{"image_size": 32, "cond_dim": 256, "qk_norm": true, "patch_size": [4, 4], "width": 128, "lr": 0.011, "grad_clip": 1.0, "weight_decay": 0.005}
Rows from block 2 of a small class-conditioned image diffusion model, named by matrix and row number. Rows with one number belong to one neuron. Each number is 500 + 25 x the weight over its row's rms, rounded and kept within 0 to 999. All counts start at 0. Numbers have three digits each.
After each neuron's rows are labels from the 100 images, of 14848 (inputs lightly noised), where the neuron reaches its highest value: "top examples" is what is common among them. Only what is clearly more common there than usual is listed. The data: drawn small creatures on textured ground. In brackets: how many of the 100.
# fc1: MLP up (model.blocks.2.mlp.fc1.weight, 512x128), inputs 64-127
# fc2: MLP down (model.blocks.2.mlp.fc2.weight, 128x512, transposed), outputs 64-127

fc1.253:477473477507501501544507507517499503526470499461455461478491474467510464504489544514475487512531525545451519504482531486505486431493472477468460449502489495487485491512432521457461528508499474
fc2.253:492499517475495485500497477500500507457515528460518491521503460468499524501535544552434529525498490564533513473499508481480506481512509511484584503482511497472519520519498507465513499480519493
top examples: jellyfish (27); black (25)

fc1.155:509465521484462504522453462541511550504505478507526533499499467434481495513520527530495471464459495469526523534494502488533485547492472498476508495519527490503543479494517473514523489532480544
fc2.155:495516480488508533488498506494471495552497474468490547489477441518478500531524458495476530526494483502479507531507516525487473491485501481523450457455468499527514537461478544514500496473473507
top examples: pink (47); orange (26)

fc1.229:513505531510487478462481492502451503492523498496484496507521470486518495471477482522495489485542512486495497515499541488485458449473505490454538438453474451472501518523477513467475520515531441
fc2.229:490483483549509465538509519491501503515534556490465517473573476489500504513506527486453498505534473530526529515493519553491484501472502493489496485497476509485486553481488486535537506489491418
top examples: turtle (66); red (58)

fc1.483:497488503520473481443489532524451514487501518493536481522530487477466498507526523506520469506525492502516511540489511466496477550498467483549491539470568540469519526513517494496507510520516545
fc2.483:509427541442485481491478476521518494518495494504540487503484515556476499446480507509536494502480493497497501510497521516505497505494485473504503526517460514525501527487488500497528518495457494
top examples: green (35); white (29); teal (27)

fc1.348:459546480481514515502517537504517489500516508503523515524513506485490510439503490515499473496504491489554511499426504500525460516527500537491481498494479496479535484506506514484550591518467512
fc2.348:544452515521480465517524515494532492494494477509484512491514467496501497481507485508510501516501501487475494522442511489514509509525513559495510505483526476486482500499493475502452596501489514
top examples: pink (51)

fc1.255:468521470503480493494509493511463474517517509504481485502533521493519512477487492500515453479487506484455497498462489472522484473503506482511480475494494470505468448492491478490480503531518512
fc2.255:514500512469510484508457524491506491481500530518523474509516488506519510532479498525518437475516512466462500502498464532535525499480472468531534504502505540527504472499490552507459506509476445
top examples: purple (65); plain (39)

fc1.204:524476505500491504490507521493523517490516485498509515522511485520521509460466516498508459498533496455461498480463501491488510534518511460509495492491509525540523505478507499511475504478475465
fc2.204:484494481504516530495528518467562494439443549486514483486542479529475510510507525493496475504526481514519497494474490509496539448500547499478536489491465503443476481486472489498525467493546492
top examples: jellyfish (35)

fc1.329:503505473478503508498526454478524507487488463452533518536493575504518523503499482493497455546504478480498473497486511504513481504506530473497524534540480522489535501453522483522487518479496503
fc2.329:522531464512502509514498511481487487533547506439496535493536492495516523513517506504494494445505493511571473456509459505504486528530483502439478468530503480477504524482492503473491499500468488
top examples: large (52)

fc1.6:512481504523536537485520446488476483512456489490446485492555535556474503518519523510480494544525501539468495506479481554497495498509537502494519499513534502480502481493540459508515509501512527
fc2.6:525513505464540482539528478552547471488512478494505521488531474510506472462540509501523490498455502504542507511476504470478499511490473494475441491513488501479513489563484508556500506481503493
top examples: dragonfly (35); yellow (33); white (29)

fc1.438:443467452499510496474515536516464532500509513490528509485503512445480503483486510480496517483475495497558489488489495499506447487489549517482485528497523463481439510497493456489530468515512462
fc2.438:509496521514483461508497453519487515531484511497512517513502465477533504478523478470505560486516506506519513492490491506496510521525491525526567493531487480461521506516508498468489484524460519
top examples: plain (44); purple (37); blue (33)

fc1.382:594460512499449521498509507515495496509506507492482452494488504468466493507500506503505495513511519510496500493481535510509476516451506474519510500503509503551471476506500472483456519522533502
fc2.382:395489508509551477478519490519499502503491498504498514493485517537496498530508520510481529501464509496508482489487500483504491467452492476493506504511504457427512498487517510490536496518467554
top examples: teal (33); blue (27)

fc1.467:510540496464470522447499487466516514493505549485528535520509549549516462505514483520505543505513509503524495521508477501478470506498495490508500500496535545518516504522520524481535484494489540
fc2.467:543477522525495529507470541465536518483512486507472473486518496515478478506467491520492502500517495500495477449474510511473450517485452471513468481453532507496466461520524492501535503503525469
top examples: teal (73); plain (46); red (27)

fc1.243:551503504471461510451480520538459496507475504507503477487511497547526510501492500491491483515568518505508523494534472487494495502468462504504497535509501471497544512514507494497555515564475478
fc2.243:514535507491512483513487461533520497519500511508552509513465546541543507505504458546479503462472500516527502483499500527518503478510441514501496474486504507491461464504518512504441484437531480
top examples: snail (27)

fc1.399:485498516468529511527512467503508515528466476479515487516490573476499507515512491491469508510492447520491498541513446530510543495510500489462517466502512517494504515513511505481520509482500491
fc2.399:498489529524498518495503476469504484499518559477506517491515475473475534544511517466453485532515496516506468507467507483524466459498498522495472508473492474478475528496494493481501510472518504
top examples: jellyfish (33)

fc1.430:495497464510462481542497532506511561463508488546509468522510457510524450475486506501492485460498524500523476516496519504509500500493480486497477511511503490486508446513517506530523485481458467
fc2.430:525502514502504455504535532500502516453478493550455481483559543492451507471523530439467475538545519493508508557513476491536487500480525489487530529507487529511500490501513495504531504535500453
top examples: green (74); plain (56); butterfly (27)

fc1.276:545558434517515450506548502497492506489531485495484489485540474515529520506497503472483549493502492501551468501507498527475536489481497532509519514491514532496496524457517486510466496502468500
fc2.276:481473529553523558497490513478485515466473514437501500527510509483493515491520486453456496445525495520504484517487501508474502501475498507522506450490483517507527518502497523502494495528522508
top examples: beetle (31); white (28)

fc1.201:525501481458501507484537478490485520491505526522485511490497518498487507520517512491504488535491500535494502516504525486512489467528465458519496480502555559465517510489526465477529524480538488
fc2.201:519499552500496546509511521509486517473498504485504505494516551478497497504494486498540461507467529452516518513502495488501485494539527513594502503551481456489517491497543489525497517470504465
top examples: teal (100)

fc1.149:497554505501507517498503516498534496508513513478525491521503496528456492506488499494491464558505500491430488499482534502490508482458473500506521522508508448493482507516526494507537466516487482
fc2.149:512462473472510488523464492535538506492522520479494509507516501510475505518496501492483494459496497485535524497469504513496540498465514496521462497499479502539513514489502526495430443489507500
top examples: white (56)

fc1.33:479563476487471502502545519478518515514497503500456485493503559529520522459500502493505469495512478480465463519528516527488463491526480466476498462490495458465529489499507498507547500491520498
fc2.33:532438473497547462508531510455527470511485480504525473493503515514498544490460495516501514514497440490525515511525506461484518480489501506505529513501544513504497482483469537477489462506495534
top examples: yellow (69)

fc1.39:466493519496508468536493479515499412508487518524466492467497492498522479492522509503493508502485489493456500513529523505504539451503491542491478524496529528500535489477531481490521496531492511
fc2.39:497419521504542511541489494524494484466471492494449494469497476502512480522489510521503515515477473500470527507529496503533473491505514517496535504471518528506476507491489478502527477516503507
top examples: pink (28)

fc1.278:525548488467499499507488446496478517562505478477510530520479465509524476468490514514504503531511499491497499499492524536510480453492465507539503509500498459486495540478481521529465536513517494
fc2.278:494454551498512488500517490495477520500489512470510472480481491507516468491466542481519485508492512501496523526489513500526472547500498477479515520497496504523507527473524495489534495510456530
top examples: blue (45); snake (31); teal (30)

fc1.464:497485515499522521467546516497493484472552500493456461474512509541478477531518509491474493482482546489463466513494436481511490474465554488479502523484517522498510491500532493455528545541464503
fc2.464:498439498493501468519480452482488471512489561454528483484506509463458446441460553495538480504493516466509497510512528479485484484493545477477514522526483473494517532494482472516509505512497478
top examples: plain (36)

fc1.152:489487507484471493490506499490477520509559502506574571521519516492512482470514515465481479465518486515484507496493443503491508459516437498472510551451533529481497500489474470506524526443505477
fc2.152:510552477490479504461492556515494522521448475492524445522497511512482550552485548489460543520527495488505498537509549506508500503503507492513473554457510502503505512446518508505496500455473497
top examples: dragonfly (34); spider (31)

fc1.173:509504501481537498507510479490551544511496491472462496496500496532465479464499506506504516471471486500426478495534470516479531529467548519520488473464450496521475489507496528492479506498534505
fc2.173:461496521509503471483494487498534514496510519477567497503505510498578517477492495512483447480532484481518489488517528505483542452507453515518529501482495545507484462514488513483484505509474468
top examples: turtle (37); red (35)

fc1.11:502524510496499464510475485508531512536486531523524521500500479505498487533492529469499535490490485508495488537495528490515504501485534508504495510547515474526492477460490523510455478539497472
fc2.11:509520488465484511478475490504474486501493455529502484502474481503489526484502535480528485581495478521501492508497467508541511482535464499464496514533476480493490466480505492464478508522470510
top examples: large (55); black (27)

fc1.67:523425529515455478500508468495472515503505503507507512505495504539541509472505490488472524456495502483529480502495482484523508536557500507523507519513476547498517529520526500461529514504527493
fc2.67:502486453521511521511485504498509497488454537524488445509466447508513512479486533510541520548493503506491468523484490462526549492510452520525472510508499489473511489483497523517489478478493497
top examples: jellyfish (46); black (29)

fc1.221:486511438466519495485527509517470500524515517499512487476478467513509488538521478501497507492519485494469477486510482497516504465522499509479484532494530494518458512514503483526497517527591520
fc2.221:509467542518514519534475511503487497504494483527452492472462513497477512497492468496543520519545499524495511495475474492542522524458499507499543525508482489504529521509514495488564485505517510
top examples: blue (92)

fc1.454:528523509519484469500448534491500511512483543562507500510518484496479498535510543499486524516463486472455526509493474505440501526500483497542492478527513522517498514508514489495503505506490509
fc2.454:509516519515486521494533521491520491545495516465535451502549473491498537493522488489514486483527510509519486382501501488541480519525460502514484477537533475466500528498504482486475490506517496
top examples: small (71); purple (65)

fc1.365:445465476497536524515500489522509469487518491480516514473504509484490512455501497509499501500486493468497520512466499520525503542437508531500531485503514494509507462482483516502494510519477520
fc2.365:516518536506521509504521488480495503480482512516497499513491508480524468477494515520514474467522499493487495475435512478511525446470507527502503516466473536494489518505511504485496525492501499
top examples: orange (29)

fc1.411:475564498504557527504501502529475499499505495500476499381497513476521506508506498501494465467497505505459499496481492504497519541476510539537509512523497519487455501512506492508464492505496493
fc2.411:515414528505495488496526526508466499506497502509510503587511521518518514494505487507500456506512488514519499519469498496492495452478475530488509501510525532508507489503486494503535489522489521
top examples: orange (44); yellow (26)

fc1.480:475487465453492498521511454481554502515534489493489518463519480479496496515520527472478529504507505480506487484517519505492522499483522515499504528498514463501452508517471502528488477482517505
fc2.480:513488502482506497548531461507519498507484508498528507504521538555497475464426557513554452469489504487478447512486474477470505504490496514475513481506499479516500492483564517501508500481520532
top examples: dragonfly (36); black (33)

fc1.293:492515490533538504500505463497502480516481518497501469492519505510437487489496511514545492479490498523463555495502444488495501505473538510508493558477515518503484529521511477483497518530495535
fc2.293:485509482454497502497545449483475476502507447499512480511534482526520543555474534512515521510523503484487440467484521488539484507514515508496523523424438506529479441513524511505494504494493491
top examples: black (37); caterpillar (27)

fc1.146:471504518459476506508510467510485460486503469531509491506531475529498476444528485493508494472463502527491541523499524491514505520527478440494519498495504557522522523480489495502558467512500520
fc2.146:521523493511523522446517489491450494488495525516484503490541516466501456515527517512485497514478518508521500510480525541502499514496504453486518492454511493505504505499542544519473463481495481
top examples: pink (88); plain (38); turtle (29)

fc1.388:526523507479509499526490485494477509498507495488499513464502507522538477511509515485518459465501511497566497505447469500504500509520492502482515508525499490447542497500507473486526495470528488
fc2.388:475474502512490507563542427485499478457479550520534525531500483497503520498528506499538469502528484491461520527458511497526514445531487509474467503537492471514476485501480510530485491510514516
top examples: spider (32); crab (29)

fc1.306:440502505528526481504506459496550500484509486492474523447511476508513521482470511518483488537487513486506496494459491493482499462522500461504481502498526550462507503495487520502507476492525519
fc2.306:511515477492513542502550454508533514417461562493511473497522476514482535510532536509482512502510482487520506498495479494527528479514546520480523508481467515476483459487491504489490475503527551
top examples: crab (33); spider (29)

fc1.116:502487538528507448532516479484466508495556524530528582502509525445506443473532520523513503475507482492515540479470506496483470503521484501506506482504474481481490502514458477468481491430560482
fc2.116:525507510534503466516532478502517514468535516524512552497463511508511519546493469466523487537570506488511513504480517493564503492515442506472459500519501494466466529523468499519479514513488459
top examples: large (52); spider (36); dragonfly (27)

fc1.273:508570511505480500510523529500477514493514475520523527543458505453469508465490493511486521508513491493532494525486509487476473545477519486480512517482516506503497470470486513540512472503502494
fc2.273:496495514504521535479439532509503503481491494498515484473457516497479507520481486486496463524479494491486493497513505497480445513476512455505456488539520543541507459492559468495483512499550521
top examples: teal (76); snake (33); dragonfly (25)

fc1.455:535529495494482439493466498496498515512533483562549530515493490510485527510497513504498528481545519492493510509471484505468487505487513504529495524512544534491527546523464495469453530547510493
fc2.455:476492494524498520503494528521524520471507512543502484489510522541481496535525499516492526471508505477503493527511530458507494493560558511571503519523525523504501501497513473540546517486496502
top examples: dragonfly (42); blue (38); snake (29)

fc1.428:534462505492525488476508490522532491497507482502501497502506510538496539489515509507514471525497505519487493496463523500495442493514501473534560511502497518498521494496508596492501464510536504
fc2.428:486506478496508538485501469540529523391450565469474495490521506480459541492498531484462461529494472494515486522465489498520469497507525499487519482499513509491498494491473434490524472509490488
top examples: white (29); spider (26)

fc1.125:508471529473512468502462505516512507489563462514567531498492510484526517492534477456469496459505479497496455519506501486499544513491503499522488523545490526511527545507456480490504504493500479
fc2.125:516524498465488483525525524500501507545517472527497502517470481501525523509455523494544516583586500453499506541494510488580511513513490504480460487489507497492507503493488489511501498494466477
top examples: dragonfly (37); jellyfish (30)

fc1.48:500483504514418477458461469513511508514490510478516479468478508505579510550498510477507498480553524509547513495513527514490492492522470507494510481513511460491471553510502528484514492497514531
fc2.48:500560481487484498518514530498494476494490511534496502533499486513521503505512506529530518507512499485453494477507521507508556523545496532518514490504481465472525491488506516514469467497435460
top examples: red (49); purple (48)

fc1.369:582479491498556515508487503486541493499497505493506488522497507470509495516496497511501571479499502498492506503491496499497508548490498374495501480498498465495465491497502507495495492503449491
fc2.369:419511528513464498503537503477551508511492498487473508466502514522511504500503496504508568514514494502499517507501505501509504441489497394500509488504486453502506504496487510492481477506562507
top examples: yellow (37); orange (31); blue (29)

fc1.337:500511471537501467538490499490524524494501493500511489506537513516545545522494480507471470469464531526506529510505496512537491499504540498517506506512478493472501454532475494494487519499513487
fc2.337:498492445499484519529500421513502472543491478528495512499544546497465505517501537524531505486471541486514523485525479461520482488473492479500451508445521475492499476494495490518460507533489502
top examples: plain (65); yellow (30); butterfly (26)

fc1.271:457522516493486500496506514507480507494509488494521493491489507480535522513521508495493521502510507515531499497527484498494519506452510431499508512498506509516563493491495456508503537486517494
fc2.271:543466505490514520479505463508483508450490517492470488497518502502503526495494511501498515510484495494490502502533495495486523514459540440493521481512496490456440494495487546518506542501493507
top examples: spider (47); black (31)

fc1.224:507507492512550509476482484456497474510514535513467497496504492519440525505504544535513495497491487491465551492479488492515473483471514510481517528479555500498511467505521477513472523471506476
fc2.224:500531492488527469511474503524529510546516460526517513506520475527548507509507566568524474532510486474473454508506496481506511489547474506519525467457466494484498483520459512505488495447506528
top examples: striped (47); white (46)

fc1.32:496475523534502548466490490519498529459540481504487500484525479484480481462519471546447524484500453551493508492503561562461487492464482490472484525513524534491507502493539513507508508521495498
fc2.32:513490507465483485494477532490485497427472418485497519507555474491474505465477500535503490462523485486467512472511501510479495512493478487489465502534475513500535492476494500491493489474473508
top examples: turtle (37); black (31)

fc1.449:551481480489469528520519508515478510523510512486513483484514509506542566489477505513473478513506497538535472523482511509509504544509457500531530491519547490499515497531516489527525482518500552
fc2.449:489506431487484550502504471508498516497574494498528461519486479479490447482483483472517501497471484522514477498497489503495483465442440494481513442520510453469517479512496487492468501505500535
top examples: black (41)

fc1.134:571517503497551522498489490501382509501495510494531485557487498511505493508490499497495502522506505499518486487545481506490520518487499533508504498514486576536492484495503510498447560490470508
fc2.134:441513511530466494482541494505396501499477477501413488441490493484500509499499498501499492507475494505471492495540510486504515462509474535506511510490522578467498502506492501505549544486541513
top examples: orange (45); yellow (39)

fc1.311:501472489523509465455507464494525478503497458483550503478526511466516482498481498483514506490496667491496469505507537476509508483506477500505489532491486462513490501493513518532458513518509504
fc2.311:483469502524513496520532527489488488500550520521528527490520468469487491504477561553447501451537509460480554502510514480486454467501492482497468498509517490476477517518447493457471495490490526
top examples: small (63)

fc1.321:506511527491459522504536510499487531527515491485494465492530503488526495515500506484509543506519501539533471500522504522481505435457482484489514460480484484452471531553512532511509496477491513
fc2.321:472489471495456518432422507495484473500500519506475532497490501509510499484510497504474513501499490529458485488527476482493514513531508501538505511494506496566517533519446513511525518482500518
top examples: green (52); black (30)

fc1.15:488503504519514481520469470419504510494545475514520558514507530481511453448453528462498467510477508499532495516455478480499491522542515506534482485504480481476475505535473493509516496507518485
fc2.15:513496520488523499449516510512510510473526486455470486481498493518514516543604524529512507512495512495513515448511556516521485524473436516478535579500476487483475543485491512489508488551504502
top examples: jellyfish (30)

fc1.335:497531519460477487506502469486530500507494487527439521523497489535465494471520485481515518525501491490498499492501488515527518489510506495499498545469523514494493487499496528499541503531510531
fc2.335:462492466515496490523494484517517508486515531523503485482502526474548504498465487452532512503525510494534498488529476479513589542509497486467506475479515531520525487502508497478445523498469486
top examples: snake (35); green (30); dragonfly (30)

fc1.242:512523487531502509503463560522512487532511479490503534520509509495462516501488506549467488473516512504506513520491518528472446533456531486481516536486492499503532533509500527533520508463481475
fc2.242:545525509497455530486474497464538503516488474504460462524521496496484519540466496516500526508544499472509504452509471520527538521485483511502531461510509513480521494484506458489532506473476486
top examples: orange (53); yellow (43)

fc1.319:551519483499453514512518522484518492495495541528494506498487528523568474465511484509480476506530495531522477514542520507507514537488494517458497500503517511477473503508480529515510506460482491
fc2.319:481451487516498475527511498508522545469515508528502457486492488475519490509470514525476494495487520535490506500507495495499498443473504512530507504509486518524541515512536464485499490487430498
top examples: green (56); striped (35); teal (31)

fc1.447:509510495506502532469540495510491499461500500512506519489569451534496501489494563494490494531471478527503504475516458526464476514468508480513495506511494495490506526470508506514544523483458489
fc2.447:490491520506489521543530556501493498492490575517529450503570509489451506504475491462519520476525499512489548486511510476476515521496517517504558531544498490490515536498542508495517482487493481
top examples: orange (30); white (30); spider (25)

fc1.486:512509475529487493463531533497493503463530498521545528499517430564477525488503511500492535508496484501490532468530441496500466514495525497554493554506491507514491524516479521520502525523476500
fc2.486:485444516508503519492489502484508473481477504477499514478492455477493471475532461507481502524478514542517531511477493471520477480497524495518457531510569493504495538473484502443530508458488478
top examples: caterpillar (37)

fc1.403:509518476488468490504482457498517496516478543512498496494520490527529504556507516483530520541520505461469472516484490497513490436456442512451498498495543521485523535504524487500492496499496489
fc2.403:528531454508495496494458496514489531488536505528467482496476591513498523550482508519513473444496517523518538507510491510509500497475470472570574525485460499508490500489497514509497481443500483
top examples: black (33); snail (30); red (29)

fc1.332:466467470494514511512501508476470485502519495507465525517489505484512511512495490510489508546484496492538483495581493513501505510511470564516490495509515479489544476511503549489462500491483487
fc2.332:548542502516460497494523504496481476495483483493524501489481456512466516476513515486499521506486488521485502506545487490505505471490457547506518509499504548506431510507481487489530513469517528
top examples: pink (29)

fc1.165:489533496488496494490514494500462506519473515511491497490451539542499464515494490489493425543518516506462469476510551497483514459521491466501486505485510503491502466480524532475492540483504461
fc2.165:514469465465560532481543474466480501526482500541485476480459521495481478557499494495513496499481514503517474471537496538527484499481501481497508479481516481494499490484473445513525523464536504
top examples: purple (31)

fc1.410:451484476467526506473511508504446504518503491481482488469489516508490487493502494487508447510491508495467492503512515504503525448528480456542498513474497535461448518476499462467523520471509481
fc2.410:521505472524535488515520548493439500511496518497472528522466459474513476537493506502455498517480491490483510500501467518499524486487540521525509499489479486542541548460493526486457468511538499
top examples: red (61); starfish (25)

fc1.129:455508505494523513506490488509506505490513497499494486508508513491491490476537497497516425540507497499499485521504496482501479480486463455516510523500487491461483517512450472491565497517473485
fc2.129:504489506519501545520482505476524506445493529457515480497450445511493500528500544523497503482495500497512450462506512518546501513519465491515540472532473516502531567495470497448489483492501491
top examples: crab (35); jellyfish (27)

fc1.254:517545493488545499474533535438478519530458493509468488491520561553526461486438476504503508545509470500501523479488506532526492498496523528539535475504466446484474513533469531507480506476486495
fc2.254:484500464533527489497504526514491528443506517534488485520511533513560478547487512482457521484497512500485519492541533486484485525525467505521460449457488489504518469455525498532522506467546462
top examples: green (49)

fc1.68:556516494500484521509514518479511503501500490504497499425504496500482497516508496506498541509499507505486504502529496494493529503490471484505503514515515490417521499495505472503509464495490503
fc2.68:431478510485534508500493509489507494504498512495514497557496502510488504491490501500492543488494494507502500509521502493490519489476495476495502487502510487597483498495496527503501469507517503
top examples: red (26)

fc1.55:496522485515509474504528477484536523481509463470487510516524531509489506520526491472496532487491507514506503511502509488495505495455574501503490500476520538498497486450514539472494474503461460
fc2.55:524513527480523493462469495488521494526475491473515495502472529476535492461505536536505507495493514525501535534501512485522528486510532519490500492513535483475507490566501493522504479449527472
top examples: large (61); turtle (32)

fc1.4:510544540506470543497515471472516532485489467530536525524499458477447523507502517516495529478489520489563499524484477497484497545479508491474520493519490536484531476500511483513507487486477486
fc2.4:481492494484518517521509544468521494502496532483491494463481440476463504521492501497508446512510483499479500529515501518530471468507507439495521492505477516521495506488493521469470497500556473
top examples: orange (71)

fc1.247:500519527544478492475483490507504479437522507513538539519485486475460450487518462540535459465474517463497504504483508458479473502463496488512483536478491476504504454493513480504503502439523510
fc2.247:501498498520503512490574524485528484549490521485501516485548511580483555516516517491515477538479485499493447443505474461503491501474522496489486475504522517519463456461513518478495494537503524
top examples: plain (83); blue (62); purple (34)

fc1.178:517515488518469500482531502498482481509531509549479452555458500466451469500507519527505487509532499505525504528503525478499467522497469456545504525490502561473497536488527492518525489528521475
fc2.178:500452491491473471523462505491530499494537490455529454525530555492509510498459480499514512479534503442530500450502460456497464533505539500517511531540526503515491448493504475475517504508495467
top examples: teal (80); dragonfly (37)

fc1.150:498472482505518509428480516501528498489533473497523516495482564448512499503413530469482494518557516507504536523504484541488502519479501508494498495514514477487501470475456494520515507448513462
fc2.150:509512508481497507450510504473498480515514483524477488480502525496473531492591516541509533501534499443516543532507494542465498522491452504503508512480515490501495541483533494456500509512490542
top examples: dragonfly (30); red (25)

fc1.289:504495499488494511519528448502488493498461524585504502487462496481444465499496516502487494494493484515491518517502501473501445530508483472522492497544505498499496499509510468516506512491524473
fc2.289:507486567469514529482539467522513493494467507494522515503456484471467480513526482531521504503536488522498507566500490507459481513496472482555475488472494515478488477528519491498505496474459425
top examples: purple (45); pink (40); striped (38)

fc1.115:466518517497492521493495520484458516497509494511451494494508485515456515486497519506503495506500513490532490508521511504502503491535499439534502517490498479451529499512505550479501528513475511
fc2.115:498506483509496484504479537498466529518510514501522506520496539526519505462508503501504560491491493527488479480520507494525563519519482483491544475494528458483485504487483453484539509519483512
top examples: green (51)

fc1.42:459473500469524516495526508477534487496509505516459486533514504503484478503490486486493513555488498514495483515505539498496495504474529462460494519484519579505525507468505534503527516486544474
fc2.42:545477491509503497528461489481544493503470502529506484428509488459520494511495466452514488518522512507497500476475500502511493512487514484516475469471487499471459508508478438514508524495466512
top examples: green (62)

fc1.234:513514502498477547522468453447499508498484505505492485516474532524533489540466527536516471533535523488533499503503452457523507468492511492440497463489462484481494496470527487506497512518507456
fc2.234:492514510482505523481465478470524506512487506460507484495532479494523505508516539566537515497440501518486500480472513550491507494504448529548501474469532554500481520511465524503493520544521537
top examples: jellyfish (43)

fc1.198:503503536507514463501483474508479502527493513536471531495491498482497478487485526524504503479495503437499459502477467448538521513488500504512485499518500485530526510483496480503514495486517572
fc2.198:523526542485508471477537542532513487520491475496483460500522510512470514450541496484501520478490489475541547485523514533460529530506488492494499514556560488504521517456512494532513494463485506
top examples: jellyfish (36); crab (35); blue (27)

fc1.226:507490535489519542522525488486498488477477497514499494462504516561501485487522539555503497532463495504464497509505496491532500523462477511481494496531495451523479487449455516468521514451477507
fc2.226:513485473505517495551495508509515499470537465541468508509518502505514486519510532530528510519525516488524439469517488514513513529535481484473519517544509527508529490512573494491505479474502532
top examples: crab (45); black (38)